Weights of a small image captioner.
Model: 3.85M parameters, encoder arch shufflenet_v2, encoder activation silu, encoder depths [4, 4], encoder widths [96, 192], decoder width 192, decoder norm layernorm, decoder activation swiglu.
Data: trained on drawings of small networks of dots and links, 195000 training examples, 11.7 epochs.
Rows from block 2 of the text decoder of a small image captioner, named by matrix and row number. Rows with one number belong to one neuron. Each number is 500 + 40 x the weight over its row's rms, rounded and kept within 0 to 999. All counts start at 0. Numbers have three digits each. After the name is the row's rms in percent of the matrix's.
Before each neuron's rows are labels from the 100 texts, of 14976, where the neuron reaches its largest size: "fires on" is the input token at the peak. Only what is clearly more common there than usual is listed. The data: drawings of small networks of dots and links.
# gate: MLP gate (decoder.blocks.2.mlp.gate.weight, 512x192), inputs 0-191
# fc1: MLP up (decoder.blocks.2.mlp.fc1.weight, 512x192), inputs 0-191
# fc2: MLP down (decoder.blocks.2.mlp.fc2.weight, 192x512, transposed), outputs 0-191

fires on: "eight"; "six"; "nine"; "five"
gate.42 124:543503479494563525487557537479536608497510524492524479529488454550527476523457525466495451531421451525537512521511508495485511503452509434484490525463509482544438551547502528522537598477489506510442493471461502474481495470457445568460502518553524615478541430494541454498454486477528474518545509502554524419502457594504527497448494514473490517548539451479547499506463453554408443512494422597515494467537505501441425437519502526465444510523506546516455485503541491444522535510501483503533578507516537528521474562461499428463524504407503502551469393541508472447478595490454539492
fc1.42 104:511534522502498534476517572462460578458504581466499484584577479537423507439477497548475427523480498543529540553534483490465526510520515420494514472426510513557459458598478525481489516497443533503582468560535456520488524534559450463454479480490492567428508441524532465475446468485476550463516491507503532478506474546440528453456476503487451561538554413456524496499545488486486426530503533528519491475517487519409449448490554529529484541571498532539482456486493548508559451493553514515524561466490526499481513533503439503466509483494413546520467370569531507479446536521451542490
fc2.42 098:437537499494508539475541557459452528528484519497569511486480553472508535544466498540455483583594521516563456465465543507437521551470480475447402535505529505507551545484417480435476464543396450547552499536560509533445577488519430471544595490447486494488551482484514564559431513529435511506508461471516569464521542500507488484513533471574438488473577497465521500507531511460539453502537542442541529442476442494527530518486478481490485495531482455483498442531499478561552436513527461547520470556469477548462508515533402484517459449492433490561475437515485502495498480492549441493

fires on: "<end>"; ","
gate.54 133:479484489475529505473569534493474453555496431444480509473461535503508582536546471389478478524548465467504456497505553500499538550557467531493467479510482512490587524530484500504545561442515507552443448506519534476475461509495434464521501509500578538518491511488501457484492413490498567549439550465518485527469454449542575512520467514504483526498521472491542432518441477505501470490555465480530540541526528601548503444439496461478532503582553556457581347508482549426572534541464458494504452515479495481513523472492548506507507471450507442523526441496471401530456559497470475518
fc1.54 113:490475529425512441528491470467542563524451547424481463533590476461461488420440530538519482501514463530529454555551458516553483511482526472508505479506509465530558516472495476543471413469440529470535497471471437440485470499534578509520538475440511493498440527473533550534558480568617428512571543501499470483493535489469476493533566491474508514470516484531501551468460519493551521466531438419484552500492441479500507522496528471481514523482495541490486490499482523445514433479484478522513442478570538500536472619472486414516550566610464500531474508405482531450550558525542501549
fc2.54 130:463534571537481494533449427505445441471485545509506520526530555513533541494512463507527557544543434539469478489502567460437482585554534517453507445539517471475514491492494485521448479464443503514563501472522500470470482481488529482474491480530458432402468563428528530477593550542512525451523568510408512461517496477534475508508554532518374527525482501513497529493528534459462519520595557437496507415515535505459511451446484482503609437557537508511523509462533566395476499519527567406466460531545499467466561541532510475509514445526495499478510522505501466469496497447500524496

fires on: ","
gate.465 143:504485460514516513441487566483546509476487491472545523476495484431531480545534503467535454522519484466492449472543560506492481489487494540558472543531522520548640519526474549491457460445557498479496482549522517501521498571528465475504503487496442543481438542512501441413495496444560558437506563438490496485543471491574543501528428527493492491495496443500487472482474495438473476468478523491508528563503566474516417459536422469473540506547509556503508472441451528437588500494618462443460531482512488481452514449497481418489532604538501463603558411466533513551521510503512519471
fc1.465 115:545482532546513506540545460483532555480528573508423465536513561468432555494472493470437504520557530589412483482468547469498572497516533508465476510489485507482474502403543524511413564486574499478515488473494485594497458447502494559464436578500488484508598520556537496490505481509497524569424477550517460542503459470452503543517545474528548519561461480444502521496542494514489430516475478492546468533561565579471561484535550460506441480505479496471476494525472501499464452529437556517476481480494520430453468504463535520525461435466538524531476490522553437472407454458503477415
fc2.465 139:446514451506517461501434476472455537507477549414511438509465507528449539461480482576479442473525498495464526456520515500580476476511460549454509536452522537624506553569523491485476471469529424532555507539525547517556481573456494549508449485532566466490529477508487527442499443493496463507523446548513526478557457558494462504579529522541490469542455546546569563501448488545452475565523475498458515465471443486515563580502456526421478448418495520510479492461507466483468549520452473549453529539451531426510467502538522465524479416545581514496491517542476512471461547545466555451

fires on: ","
gate.290 070:515526491487448448510468490462470412481522497517594444462475503458439579495445450500467538459463556489508484511507466512451496513470516510547490597459516488497444542525542558462481542428558487414520461455515502545479486488448573481466460542558536580502473527484516437489484516462490457517497462495541515474458458524590459476537498534501455477589570481499545505562513433495525458497459499478497459543550576547495512454498481425492559486496463568553436493469500493521570534563464488508478502577507476451569506506484414468514495526470491560472501547453556527504546524548589548514
fc1.290 080:526529484533488576493502496525453556470454490465522533529487519487444566418535483564492554525444445548487496564544546482459473509564457498477494445567468496548493478441492434479441463506485473511495534432500579479454468460480576488458537508481487496556564509437508504499485551507513522515495517487505497481523460498524496513451505521534501489509570508522497581510525475469580522602562520445441489487585474508527541505450612515506371495462468475485456482489467533502589526424511420594558493483485462454513477499494455546552463591497474471502492481511487454531438511508510473462
fc2.290 069:482515519533489535490506490501478521494441507406493479487506423540516523477516449503482482544490448522466491497511507467454499457497534562443563431496452514520499493549430413524396473546536536551524501405521521528485460460477557520579485476498470563564501494507631474528491491455521490428494516560513520556493393480537486519490504506587557538502589479514498516521510526517547526535542490518463478459553437507580502469514528517470433503547555541462476508539500541504542450499517434552547489523465581502464462455478517513503499496473431539470434501508486441515466504448481526383

fires on: "<end>"
gate.102 147:447485496529475482520484532441556469559543517556635541504455475507489471522556487517498442560570448469507472501454443475473535569481495492512467532534423498507565493497517490409527486501497488475456466542516460534472497542492565516483601479525520493428454479485497467440550514550542513486474630510514477519433499521545516444533475471529438488441576512522486535531446478444519483554513435472479564497481475517499498474533427467528511494620477570504541443514466470455539462505505521483452491493426506554565525539477495473547434550476529564473534481449509481482455499477447498517
fc1.102 117:442432406490581536459535447502457463532552509459534502500446527551498494544487580515548442470535513456516394500419488481500506524544438505562450528493500482436512495564526493485519515446488505512515475499523534498449590514550538472506458417498581471466496449458444487457524449556526513519498604491518482535508487545509523455456426500560453545441552518543503516458473498509537519489513451498490533502444495479466418471516537503493517556588529493473527543502439532417455521467481479497497482451540465533525520456518558517529538537542513466413542499515415537529500506552548536554
fc2.102 144:549461529467482493466494495462413507517464479487444539577551550485513467578455516570441484512440512432533427482489570494438512506519462512558568479488584518500471449522534512520468570534528478592528598511565497490433525508499502427532505472461546490491519588461456485535524461569512486489491420501500476523523510500489504500529458536520507497466445469447569520502492503550519501466476450468506482537492468463477457482502492459493516573528516567495464482505495523405530481518581523485512475496507455557494525571426433543451504514565436474382475456506490486580500489485488543557

fires on: "6"; "5"; "random"
gate.152 050:541508452486460488556524588453524511470492538481513507533533527515495565531486566407461468523498476512499545540572499465442529498512503520533461573561516532467528615470457492564565574453504563404519446428567458534507419516468515481492510471547476473470454510519464482467495462506536440518516539529472472490490388507502568476509470501526502483475550503505561503533560453417494496485479455453468567497490450551494482429511405504506496470494476546549496487563520468549551489563508447486504525571514458505500516504497504504458511466494487540481551473427491370515534479467475474504
fc1.152 066:530500555522541437615498489425567537545502430518533497504503475411556474493539550459472514495527463488491539545481505457566561544402420505492497434492564439439495534487479486443498514403470510515520524503509493480539530535507500519440477477502549501505475455460427482532473483518457527444412467521506530515449512517484521535578505575521468509445495493511485520475477444543511471472546484570513473522510537504507505564446500478592517462564503505528498508512543458463527501460460450462569541529576520492477451503473502465558515430574502504489517499508487510547481586512430393459
fc2.152 053:486461555554530431575501462503544552558495469533540495522518419453522481494511509428509555490512517519564521613513506515525529551369424462540529445499541458491507539483482484420467513385507527490563499466505463495512517528531542483455508466495506510498474525458400558488484526547479512493441426468538521528431489529507470481518474498483483534485478522536526495544453442526446510527550470526521467502392573523549491428463502472545484423541526529485481527531474496467527527426451525515545531468589491487545466476479508494553556460530461498442519481494502572480467583474493499524

fires on: ","
gate.430 125:546448453481512502501464486550513538487453448517523495475453474465458485474513514513538508583450486469518519522448498462404521467472476468489528602562488466467556528514496454483509566466505486523448489475550498521486529529467523453477492481482571526550507583485470487482522501507494463552479528508472454490464448603517491475523552531494477456507577502431479522476497429525505520495408511534490488490534573443538524482512516546521574587443501534531464529556500443422571530552517442511545532470441439546548484468463439433461499593554512567490522489476561463462468594458569481491
fc1.430 097:517457535509471517545493475487454530424483466419548526504447515485525473479507547464498453554512532528555556508567498476447539534450509497518467488448459441519538501522493517574499511452541554531507507498457480513535473507458471492451483483473476454419582594421493590511534526499515494489514452493536546515457490560456472584410490488518497491522427504436508564478536550472501480532473567508453465459513456532570527526488502415520519455500478567495517587488518556427559517478542465607482437503510478522514432545488479433505517425462526498480476517543491512453471524592536550466
fc2.430 122:551497505488587582552502447565474538441497508426459467502461523450493460554486466547473546509584475528525469533451541457534516529459515532561439516436492519508547516527528439516450536409515520521501565525530463471510439517495464434486493517449499501463535557482484496578476470473480519538516458531484528502497501519578465437480550449578491512495594477510475520548516487531477426464476491514496434482563514514497467478421547536507484502478517524531457509556456499556511463543571485480451467496419385511546432558511475513481459491516512542436531552532478527464512499467465580419

fires on: "<end>"
gate.410 119:473473456548496400514516531432517457524515500563589472545478499452508485513568549470456496466521463457535445515463463427419480562481520508555481540496506578513529489467483494486543541433490589446455494511503434518532450533433560468489493508526504543528499516508568450540463554540506501567450513533530490463499449432552571524452501516533448464508512425474497447462500533480380512507515473515468506582503486473523417537450496494483515495434497526560528475535511477481548545548524512480551558583550527502535485526565478508428519527462414535458535456481480530499479484534466469534
fc1.410 117:593540458426521502527487467505495492542538494452501523426485480448487470572536531470483487485429578514539515464533497537515457509477473490478511505519465525491515490525486459518492460485436560539455525492487452471549482529488470470545483491461522455472509489486440571539467512480445589471416470511530472447454477502511537544486510597446573503502569558554506523577463526545460555426436424553526562481541471547499436506550486500409480518477534503540428487462504463481446532567577507543470551484548589408498519559528530500449464490516512560485475503532491483494519511483460479419
fc2.410 140:441492421438511509502545466469538560508482486509538532529513525522506505462481471431574550492527519519515505503498463533519386460510502487437497447472481522517492428529521537456458503542490473427524506487470516422509491482504562564518473479528503536476603523470502529488589569508481489500565461504535463507530525471429514487598464496432536498534554584502466461480527528412557504428474403509536584493508549485556483506470552456462532449462506454445479492468470508431506464506507482506477519466586504471543500493453588476494523508554434563537465489473499508453563586501519530485

fires on: "eight"; "six"; "seven"; "nine"
gate.382 070:519541519464456483546506538499484509471520483471589499474578550489496557541485498417502475538510472465571489513481461472475538510439510525541569550450452546471558606475470581481594520411512513442467460532551438480495477405473503497439483439576475590460465525505518490485524431457518564529537553435500518564467455516539519419459513560437497479513549514477524539518518468510563427498532455530501515495487484480581496486518453548482488499488490517510520516516510463470576455498470427461515479449468430511517503524510460446505558558496497515498538436498486491553529498483417493521
fc1.382 092:536462506496499541453448438500537462524507473499554436519499482543510503561509587574497507475518519488381455553510553521524522418441498494507489464504563525510563448473533438493491470558502443487485490487551550541551480455591498461472499571493551486519545488487525479543494482481474554485458477536560511587558467479523520472457458497478538426516570519484492500579455494494493501520521488547486557466550484510545507471522504422534491437443535476498521469398477515541462435472547517526523482431437510437553436436597517557475491502495461533462522508458555492524442517500540456432
fc2.382 078:534486464438522555488461510564463497522529492557521445484512501518560515523479522538487546503511504505397533580551552574488507491468555543509497477478551493524520437510504489516445508575482432480504457452617510512527526399490507451511425506506499494519525416521510463529552525483505464526490504519521503542549474481499497525456439569494520422499490558510490532547440485473453469561494480508454504480527524520534582474515411390487504432429487524517552420419502506551439449483558543440504470466476548455503485517557540452500522545486486539430568509499533486516446498478502538442

fires on: ","
gate.326 044:524539452481476552480535546493512475493470524486524540512495508432485521485464468483451469508494493474516429539517472519427531541429507529548554550559556527527530601451523525494576560432537582498485500466521438544490447575474521476420474508537576476504504541537460455476504486507489511461533565472478461523411415535535495430511508521504542405522569555486525523539505464434476465560485454478466484548527525479541489448535526499452471477479487537471469457495487441514556477514550517468404536525511459482546453433493493557464528505499476564578584464434516459551509515484432501492
fc1.326 078:464502525433548469591515591482563506482543457476494480498469493529426431520487518466509510449469436446535556434456463486508525546495450505452554471499478480462469477501534497486517450453488526512564477502548509548536493469510482506515490500520497466516553460463478457519438473541521458496435472591653570548488458497495509564538579557527481486509545503397435440489490496482439448489526503546530501503567500571523566532418574439473535501483527455500491485524517553556525422508484536457486533456589524471503508476458498503512516465533503471516471470511449484540481572462516502485
fc2.326 052:498522529439526472561463561534591491496485533509481583523472508487468475478456452425514492475438450448546574537517448444518522534458521473505578477476485480502490516486505530527492460466493573548509429458553476559569490505532505548485477495485488450521526477443458562451440505563473475526470450567629535541486489510528491514447542549546514507530437498432430447500470455509518491586486498527524501523463482532464495492497480449455521476483565539483499455516510517503500495466461526497493489441582504456588576461496511543487487459547485424416533461501439531534522592457531526447